From a checkpoint of a small image embedding model: norm layernorm.
Rows from block 3 of a small image embedding model, named by matrix and row number. Rows with one number within an expert belong to one neuron, the router's apart. Each number is 500 + 50 x the weight over its row's rms, rounded and kept within 0 to 999. All counts start at 0. Numbers have three digits each.
Before each expert's rows are labels from the 100 images, of 14976, where the router gives the expert most weight on average: "strongest on" is what is common among them. Only what is clearly more common there than usual is listed. The data: renderings of 100 made-up gadgets, each built of a few solids, in any pose. In brackets: how many of the 100, against the usual share in percent.
# router: router (model.blocks.3.mlp.router.weight, 4x512, trained with AdamW), inputs 309-411
# up: expert up (model.blocks.3.mlp.up, 4x128x512), inputs 309-411
# down: expert down (model.blocks.3.mlp.down, 4x512x128, transposed), outputs 309-411

# expert 0
strongest on: white (25 vs 8.6)
router.0:493550626527468495482436591442495401493573478456540447390490428568464349416555452604430513490512495604462471537485551580490548421544495521435448503485522515430500515502515488575538458426599495490523488539600483528593493560504450493535517557619526457415529437489610492492591458531478521563523470496464468517531
up.0:520478474474490448578527471444542440438558565420568469549469515547470509480489488469484579478532494439494540584413464538493517458478567508570452509526441461462468549441582459448469530502558473433554546515558534452520496579414572636492421467549514480516500463495471545604490506512537497497537598388509482455454
down.0:475438552541489452484420466513521374519483448552506491543575454458519505444564520515510464547451467463483522445472593603512474438458489449508508439546413441528477622452567551482468497439482556474452483487547553522505477504495473482511529383540553511532464486592512447587526535575435521462540524504497455520515
up.1:594440425562582430592436523518503572423532434495520417525474535462513525573481571466476437482545510503476514493566451542548489458558542513528498587531490499455525417467475501510593522590455465444504537518544461491536536454538500565533463484549398518553439477449556592534421451538524432485468540517492588574458
down.1:443411418588566517517606495514655530361542535516533489484481496445520485435516464464545579557500485463544547541546541570485466445469537493490485529538359473488453498479465425441458452517554532490446538565521504514519427440538529596446554521509428569484455454458497536467458496489490574523496565471566505502463
up.2:502578509501572569506514602486570496479565530457468580523510525487510540482469474541565617446522478492467497473451458586475490565479462423533467519518520551491562523465430419539505430539445466486631461492536511451505433398468433540469629525540429494511525589407487530360464517501566514541478559463515422436519
down.2:548469456431517465413565531486545441563513460507531525473549481457474576519406508452457467487573523553571428543519506488483497479462462518478476493513495517443497443504496554532444485466530442465513579539501473485407545474491495405575454474466426505492512525482625463520418512494507460468539384479503574512478
up.3:514478559475502509437492537447439458486533391525423418554478518480523490586474524591440452413516498537508457581579493541489507532492547408555521409551399501504518442451541520424503548567518511573421443573431489478511468502518431457515526457470579495462540541433480530562451520470477434490460556459465426529525
down.3:611500607590402534503509561580540500442476489528493525523483530501462497489476507424530559490538574517495517394507553457466478538366552520389541473455485537521512545497368565487496597421540554455529491484460504564532466476491505472618440548487489562502510514428521474421480465487507617500479449456566420535485
up.4:489502513553554614564495484464542462515494449419542445486477555489630471496476504480519436505506447498423495446458444545426476562542580493529493567501528553498533493564497505609523546456515506550486506475517478450556522436483507395455442526464539479541572480474492526462477488478417493532460521468631501434550
down.4:442426513517485461536442448510497529549503562454476587523499445534486578518476479522434507475512401508606529505451643505505592469563525494525453532537475560478444453562447497459461576502449437500493579508468549470506459562495486562548538511448400521460482543597553389435401444417530521552480451475487521549449
up.5:555427519526478565500419492561473531448479618577434468532399544523537416497511428539473509530506517598500497539461517539464503551529446476561528539353474582506593418502540526469444550507507534556512509423439586504534533486449556507506632499519527484512415513528525552536584447502534525517554474503462553500531
down.5:493548570521508524453528558454586565503495486556524541573524505486505458524438559408469490521419474513547581489403441403470447556502494513471541450505529437572538615414486560537452497576443498558508471516446536467543460524522442522449416589441514521518517483502467486495537431540518474577429412451444464459481
up.6:565520458428472429505503529513405453480476380490470470490527532429481460564499369498538587495579463594426511564482541475475416464450575532498500469535461553539482474594556472439436494534556421474483430473466492487433584414518482471498446478546418466469523468562556424591455451502495615428514485477503452498507
down.6:509541545446552526412532490496442450460473501434568536490473542605573474448514508514580456548493447460467406451466537618430367534465434424422547519455457660532492562486572476490553529445613579519567497502518493445524498454518514480414513533471449601445546460484512572348549520526582416631549540528456451524433

# expert 2
strongest on: matte (87 vs 32.7)
router.2:433484438435457510602477407491448544510515554434536485528478568480549529577482458404472470507481500501540483467510464432514526562469498517581595552518497398536509489656447492497506531466569504449430437420602509461481546502525529513439477510385528570515463523562399478543444543468549537628428524523629463545561
up.0:475520526468468483515529429548536484532490464457399472456485569537420555490517487435492504440475459638511561533477506433497542555546525419426459532453480529510486549610494629476539537469582503494523513576513525478520492544533459478477500456506504607530519485517432459477447545455561532484486464551412529494562
down.0:558523436597456544481558526591466426532564485433555477501542470493495494475506480580414406526537483506460551492376455563478585477467523459431484567507505589505460501472512491463501555519474446456381497510509465459494476601576601451509514427522487395511593499489472511565520508563604574480527509499460495475539
up.1:452429510480494516533551498545530385465495549455527399536537504583560493505555467546489542464433462389424478530516566576522473544608475435524548543577422527536495576504459519573530470588489622502552466487418609490535497359474504596454439472556501450565495523432507612422562481486491458542537532462486506572480
down.1:467490533508482456512547502451415412489409494449544452529445474581500496493501485559543506435500518534504535517600547567471413441465354508441464451515470438499437508522392534487504531460440534552544510559544548554486536433460508505471464561519483539544492493563469517574589410600561462494538604524397476464487
up.2:484613524440435444453492464536436554506546563529438414520527457538489436493481539529454544398566511475580511491499507479461522429535511483393416580490467522477565547508435567493513508452465535566560449468485346523553424472439409574589514440468385486494513521488516431496448503573429453489569529508447463547590
down.2:579429563530455517476426417579471451500497324481525526534467467394482502558578454556456582427474516506516447500491581502537487470615525567444454509553414511482507507483538474590444635467482497503518510546429557545535577503501471473498476393459506543496548497540492435425573537521498511549495436460479473518450
up.3:485528538471470448523451525569496501446588486639513465467479382510535571491516426564492442552471525546496390482501534471449433552497595541427555465434520521569441486397528518422384496503487434426481475485426497500426569522432520504543506497528545608508500489512564452542405460452476526429491506450591475468531
down.3:492507577560410419411459502519591526454511551534482486528495522526564448473530452484469520472501537443492630545488482506518530491477515473559556550484542510513448553479566515593526508450563411516556554561556519425468551534509408531565540473373551578496541524478502536535457535514470556522553533462383491463481
up.4:495471569508471462577524578442508601461480496569472408510522467500545449472521475505437514455541475532534479589553543495444498496564518456507414428497516563538459457514536576447435573400503545371614461503541445544519430465451484497425433402500536465554488453561491496525465502474537509421525545481416579473529
down.4:525485516538513574449492572427409566536491469542578465547528550435408503578453565476523498521417517511551486513485515515523469505597500526517591500582422504508543512446513506513481493519476483516549522559508442460422443566540398456479485490496502428499441594451536527401509493548515611533547571594551578585426
up.5:510579439540560513462547415592514530499483438448457527412496434482456502447499494434489532500534432526525599478565442449521489596480453445391538475378553458493508543535480469491589493552559512552533561528458522511447522541451525497505570452472544452503434526575480414537500502508498564494604550414525495490503
down.5:485516513494499507508475483474508537548541477538488531444567498496391494464439485490508437480532609472468479514474471503531518428489495519465494503545515538397429510600486465572556552416487450507469529460532496477479448510565553521510525579572467421607516525432498507522436445504515467478406491518525529496479
up.6:431562511529513547521445473515553555473522410528454508469530511488538532589594578452392527489505563482465475557475446330423534462551575553472521557477532515595477451578499483446566479429502539530378474444532459528441556497460458567553537501530456460524461501476540556473478486473435511514565467537486493485534
down.6:538447544487477492524437528533499635542545453504596532581467486575428591452446565532527479499448480527545453471558489460507446411460489445486439538500418509506548415363479519535454515495542427541581572488472430510494439435509583547533527487620503502566592562585467575503526485514552547497463448427474407477534

# expert 3
strongest on: glossy (79 vs 33.6)
router.3:545464446562557447469519486527558561514466458550490518578586478480515579474466564507568508490529483394489556498521434512501407476526476477531456488490449532556505479385506490413522517570433567548540534542420521501431469400531526481480552448508457524576494540494548512460452520462442370395477531407439559486453
up.0:457488406413519583485525504557529492419596426474533504486489452467489644458562438517501521498433472491560492460526498461390582520410354483535596532448546484571452495519450539544573471512465466459653502470493554539438475547404468489529550511496484478435480571416474408479508462586506532528508401556467533485421
down.0:524517527529541484631453491519476509541424498541442518500466555560515440517488517516433538543543531481432439488542511509522473603499463551568519444553525465418410520522503463496593556618512408581473608503590403401471461485494498445427505554511482543528474350526485537454544506466528432462533365483467576519592
up.1:485449533410458564422585481454546595500449527422489368417563507491511553475447513491518554507503471534476509448463529432500432596467489531469531482528492411536444537612548496514502480532550598524486527490546587425529562455596535494508467498454598443476466492553455436538499530601531473502526475434546488523518
down.1:455487496447587498574530562595451522472518504452595466505610463444547472492539504413489559558460571544482540505501529380553540480553446499524546568538443506468459371604418541507584610495531552548456435475530567521545382551509498451525426544474484508501516460498451577464477539484506483593397573471449403446538
up.2:539560440470562501539444441379478542555509427517493467507577423475422526448558619489554558450484556534491474487513519504435537623486518497566532547463519504390451536533458483541510489495475532386427406544434461371516465521537495499482483550449549533520588483460483505445492432490460540428503540526547477543533
down.2:552501523566390535556444463512518363480575486512479494509432517456478468490477505423560557514515530495470528480510472494496444567436454474451512592527556457496489432512511508406410516589505426601466577449502542462565480595483472534445560550443445418483422540447437587516562547486521508437531494500554496566493
up.3:496449493455549474430562488561458471553472529482512525582513543585550465472541512509399576563489449474396494518533434454510479462479495491556499518421529527539470579527490434569517496544546558599555494421575479468426503407459491528515531393559489467539476519472496435476533423565526413492563432508506388556535
down.3:503564460440478446597529494472418467445485536501500473494482449507439556571406492551544493417460467406471471513524461421541498479514536466513479536472545521613508474533464530496515497474494491516463488554595540517491569516566517551545607454502499388533611486547433444560516382541542556495513484502564467497563
up.4:543496516467502562530506483414469487470497516431511489524479471542438510389501398518495389539457507579500562433439568382453485485458410575521537482503483495468548483489450481504499470395411530543514561498501471515523586353459451646456503542519435463470526414456584490561491459534494575459465531528632513549485
down.4:432551465515529510517493448555538477503551457505476487504502551412473524497556528486521520495615454548448469569426550578523530550504501499512434464455467472513457478523484397525623426563509454370485462544482475480407425427450432507543588471451488567589500361518498429455385438540527576514443497602486474425516
up.5:456535488589515508507515508394541548519508556484425417569514578388509512485519510452482570470554381454494437493585493466483580510452511517554498429531486594579494381519431501414444582496476470461480572436506481461491549577557526499511477437530493590523520416500531481567437547552546519405548398436509532461538
down.5:486406501514531496550504470480494565432515462522408457569423554612414535574514520436500478489519552423547542461504472518457470469365557546541482511431489484487452462486504546464492418576496476478441457523532442489425408489456510557469559522480504455557550614458464483476496529489466497544527563457440515559474
up.6:494424560520507453558407451464471483505508514553507469501511528456401512540558583475384524409485490417483479520438437540527510591515527559527489489433519472412509614594475491512527543487530398520523534441474519515530408471513374521456475490545543451487477463451519488526423434512435487524454475533468412556536
down.6:523567525513533515465518505557574442475581529448496415606542567533482505471563466510522556499536520537515370468566475550519478461473520469506514522475524511482514549559472488464454542540560566497555441529462448598546485538438511443572469548468597551464546444495457466540468537554480479453460551407591444446517

# expert 1
strongest on: metallic (88 vs 33.6)
router.1:523596498480501546468558564458455455483454470555445639442419503481434488499497462526459504527484580614518446487485606513500543500525503442408486479516491529486535521493573517531449487510391409511497549510416425504589517625480496506493457518529517448496470494471398544451539476548588566395577431575508451486446
up.0:498485434536520504519621474561573467502438562550463552456550516435401490527417537465498609545448480523519439514560503539578523511463462508414491459553450464550434490423550474443479415456544517588507493520525492470488474513473472603431482590522407488537473489485509486662590464397498465533426476467463492499507
down.0:478484469513481589518444395514435495616493504433469483488530614468489507545424466470434498426509532545511574467496456431481527540492451541478588522313402551476463511420502543472523434468503570556436584509566527562517426420530449527535457514463430446537483434542498465483452501499492463459552465485420502435470
up.1:514483487509528388446436466523493559495449493533480621490470329463458544486445521436529608464514480493521484532517424526539470404398509443446591503518540509557537551507465478509438479513569555461460629489432439522524523554545466510526547488495480476487503538419528489472474525455387444558449531576454484515538
down.1:522393491498386501518530462534481434589552444515519487544518508475541585525496545531537481377586515561453548544455473527494528550571526372536553541433536460501545516493351453488493507507456496487520447482442526480432502427503426463441445559496547512544418456479524571535434492494496549524471466357492471566535
up.2:542476499518457466608504496604587415533582543452521568549509495442466473516518568546471582407478453514480528505486436484513488554579483512452440531493548520502544577535549459558498475480547524560445536502525395544480508490520481473500443544461549560499448506485390513529498353526507615445499382529432418574500
down.2:419454572507506482522515476516460436524494537458540503453489470526592544473504422583488594515489555513510370501508420508502523531535517509563531463446528455492453552502430495409547565426536470486515495544629446472536508420579484535448495450464501460358516510509574435567575462439469395451493489469546489571556
up.3:512458506579504516542542445476536500541494426408504481545506517456477508517515413373485506506466590544448549481516431539524547425537531408565459460560545494552444483477454547562472550583606461508452566466534579554601530383535400501429506559484502522489479513571403485519597514452507512542452424580444564501527
down.3:476490462499469520550538618488505461434579447549542470567588452528451469517473430522513511539442537438593524422451476496569499539490520491501488425435498420565492521487490419433517571392496385442456530461544539575485447542516544490456516482510525458427539456562505509527472396505504479598465527478457538416446
up.4:525460512557514492450439457524568442470542485442486409474500477564413481455568537518494551417406439375499436450489386525462500426422521479482532610451491458459517547444514461570534434595545480473355466461487508480565583485486562595405636513535447441580547563522532442492494547471491440460549490521491415538477
down.4:538492488460428444436572612586529477566537441474350455579520539431473487429515530532460529466459476579551426441535355530481548498525468536465504504522420504524547511508544507432515545513504491485406446571471487482487514540495455534521535408471525492474480465471485475469561639626454532499546516524541433461544
up.5:563489534592407469507472516500490455497546530517579454434443461533512494558448490590426458570464476506505470515481427533403491522551547491490492591444491572487444515480491487603445541418582525599488482562469487450526469550525506340501537435565511535459443559439504518523574507573440504467417480540564485500580
down.5:524499562578582584497524528500523561545526512499479517553509466503567478480389441447519481528512507527456507484521466440532376453490478527463503534386419552454514485468485509561498563544553426496600515493519423520527480524489379498464536595628473487580448544489594526512523509466612512449530561425504540464525
up.6:506432574486451487528524543586524573512461456499447481516551504505541566525552491451500536466539520464503485484446517430544454482462541413429490535551511593469529596451462412518539513509503492556559513454505504511491467421545561615469593442595564427486479555536569517503456536405539513494488451553486516556435
down.6:500493550478661487460444459496604465528453493472507495528477472456483554453477510499408459467503565424440546443559542532516467577490426517441513428522456529591490534490501401520567524456504573496383496544481467513569539620564517496495412552447450500521494482467519503522443456602527448516403432459492473400505